config = dict(
    encoder_head_dim=48,
    encoder_qk_norm=False,
    beta1=0.95,
    lr_schedule='linear',
)
Rows from block 6 of the encoder of a small masked image model, named by matrix and row number. Rows with one number belong to one neuron. Each number is 500 + 25 x the weight over its row's rms, rounded and kept within 0 to 999. All counts start at 0. Numbers have three digits each.
After each neuron's rows are labels from the 100 images, of 14848, where the neuron reaches its highest value: "lies over" is the class under the peak; "responds to" is what is common among them. Only what is clearly more common there than usual is listed. The data: rendered made-up planets. In brackets: how many of the 100.
# fc1: MLP up (encoder.blocks.6.mlp.fc1.weight, 1536x384), inputs 0-127
# fc2: MLP down (encoder.blocks.6.mlp.fc2.weight, 384x1536, transposed), outputs 0-127

fc1.204:540472514518474495522549498523482516505486487481486480503513498535495535497512490481525535524478563532490488500477513481461529484508459511546484465544504519493498492470466457458478489542479475512474454510465500452479518505531527480456540457498498495521464480494473485579487534532471472520540542505486506483470497488520522530488510478474465447496480453481476482487497504484470454501474
fc2.204:500497497507504508510490508493515490500509493505520495486500508500492510494506497495484511494491514489499508493506493495500516479512506508500497479502488500499501491499515489492505501498517504504499516505498513514513488491490489495495494511497510506504492480509520478499498480499506530498506494483495489505513512510498495503497486502512502526507489492492494490503491496483498506499502
lies over: planet (100)
responds to: cracked ice world (99); glowing rim (82); full (56)

fc1.405:484518459481484460504462537530495548501480518521520521526509509539525542509501497537493536469504508520513467491470473456481542487465474457486474509497488492462517476482509454528477531537511525506472468484527524505498517497531454499451496487435511515519506493537473529531467473530513480494538535534503532539533459477501475525495519514473490459505534486511535482460535484479494502497494
fc2.405:507502499503485515480500488502495490479519482518503511500485518518493486492504495491472487521504518481492529485489506508533486509501509531489507504494530507498490498499498486505482485501506487502522505496471502495521504496503507491486492500508477489488483498493504495489497503476496501509476501475492497475492521511500506493513500498503502514510489491518500492523486502502497507506490
lies over: planet (81)
responds to: full (59); cloud-covered world (43)

fc1.386:530496493480458524451520474479470477478471469539495495483474529486480486486544482511509489539508535492482524497506500473545504527492490534478484535511496493527470559504485517529503536483507478494496522481480501508562532429458510467538481501518483476522508488521455489483469505513529483498474464460476484498481496530498531505526500462524496499530485470510473529537499490508540483502500
fc2.386:494510512503503497518503509500512505497511505489508507508500509495491502507491493499505498499500489503495506512504503496496510494501510503508502501505500505484508501493500505501512512502504493508516495507496493510494492509505504500531500502500498490507483500504510510514495484504506502501512501500490503504499513499507501490499508501501500484500507495503509500490497506495497513500501
lies over: ring (40)
responds to: rings (99)

fc1.287:461471482499479489471532535483469491493500477513489480468505486468489536516470525479528540507445525471533513540528497505453526471516512448522499501500464504518557489488501487526532506540491523491512517516508531474524487538506486528504531520513453498486522519539519486501537520480459504487450464507462544505527527478496473458526456509465451497488562518512523522525490543443501508462468
fc2.287:503509486484449512515484485498512543454487528496458488492527489511477498465494466507542509495509518482470486497474509474523506529452517528466523484531518491496442542485451503508532451494524495501479475506527476526470497467494513479498480527497539478516458469502438519516513480463519492514544494494481473470516454506512506521481524488519570502497480453509528489481537508514519496483516
lies over: planet (61)
responds to: ocean world (61); gibbous (55)

fc1.596:537471491530489548437536443514522458471497517540498477463485505505508478495504524475469489527494549477492544490463511476549470536486497504473477519508492513503502535461512490512527485495507437534476519499475520485540522491486459480522528519513504522516530500508503501515507499499526486480459458463499533494538501531521515491520508501502546484532452483493469496531535542492493526521526
fc2.596:482528503489508486517504507509497499501504482487504503510501503499497518508499499495506495496503486512503482502517499504497510502493489505506511503510499492508515502508499493497493508502504502507510490501508509503490487497501497506513512494496503505491502506495509506505506502498505504499508502504502503500492500496488506477500473509484484502501512516494502509484493500517500478495500
lies over: ring (61)
responds to: rings (82)

fc1.71:513473516522469516474522480478478477486480481520472475487519544485460458463543511475515522549483548513507526518486465485533484507500531514482513509520532498502474567506524488544470509500501469496488526491445486515556516463468504457527484488556469464495497497514471498467479495527518495501453483480491475498490530502506531490524513480481525506487460468518487488521530490481527498519486
fc2.71:485523501504508501521509518502501505491504501485511496491495480498499513493499505496500493486504478508499489522497504502482513501502503508503509500496490516495505500503499504500504501503514504501508493509520498507487498514499493511527507502495518502495490498494495507502505491510494497494517504504501500503507496494500506495482490509484490483502509507492510503492484502506498505497497
lies over: ring (46)
responds to: rings (94)

fc1.454:498514513467464559461487484504508488482501521508475484514524531524480474459500475530537474558509510547470536498514488515554489538507497527475536505513560554503474536487478519473493518531486469489490470510484461529509484490447541488540534547526474521510492480480506476506518513475529468498477514514502491507515488502519520485507499460483513470485510474516532508526484539439531499499544
fc2.454:484495501515495497524478513475507504500508500475505509513494491503499520515502497499491501476496501490492473516501503504494512477519492509523495495492472498473519498499519485487502490509501505498503507499500514506492485498501507509520509501499513499501496503494507514498498512503483505491516503498494489481504484489509502497515491506501508531502511523449504518490505475510500501492490
lies over: planet (71)
responds to: ocean world (50)

fc1.21:528487484527514551500487469478487517474504467508463507484468545488496499493486489516464527531490498463476482487491499489542479516460489497515525504467515542489509532525548519545519532526533450488501494509514470513523505459503498504502493507498480500485511469520526485534494480502490465516492484472437474495488549545498514509522543462510534509527484517503472469560518511497497496517483
fc2.21:485511509501508472528505514510509495490503515479502501497516478498504499502495493513517488491501486500495491525510498508488521492501492496519509494506489502503498492506484496492507504504496505503498488498507492509476498515498497500514509499495507496491480503498512510506502504497491510480514504513518497506500494503495494492492505507492483489501517512488507506491482502507502507498501
lies over: ring (57)
responds to: rings (78)

fc1.503:506466511491493560458504489488500499451465498557452469513491544508473471503501454488511511563485531497521532503520492464500463547528516509479491519510526484535483546487481511497479532490503483508480520524472469521565515449494505489537525517500498522497508521523469507518498509512521504501467470482466472498528515545526509507529493459531495493518480482532475484528493527501527529488485
fc2.503:489514513502500473533494508500496509490517507475497496507508485495499503509488501503504501477513486506505486516502505500492511509510502511510517498514496508498513495504515503506503495503496498498496496497511501509485482505500494506524494500504515490497494506499514511492503497493504495492511497507502500504500496494502493497501501509485495501507514517489512509491501478509492496498500
lies over: ring (30)
responds to: rings (96)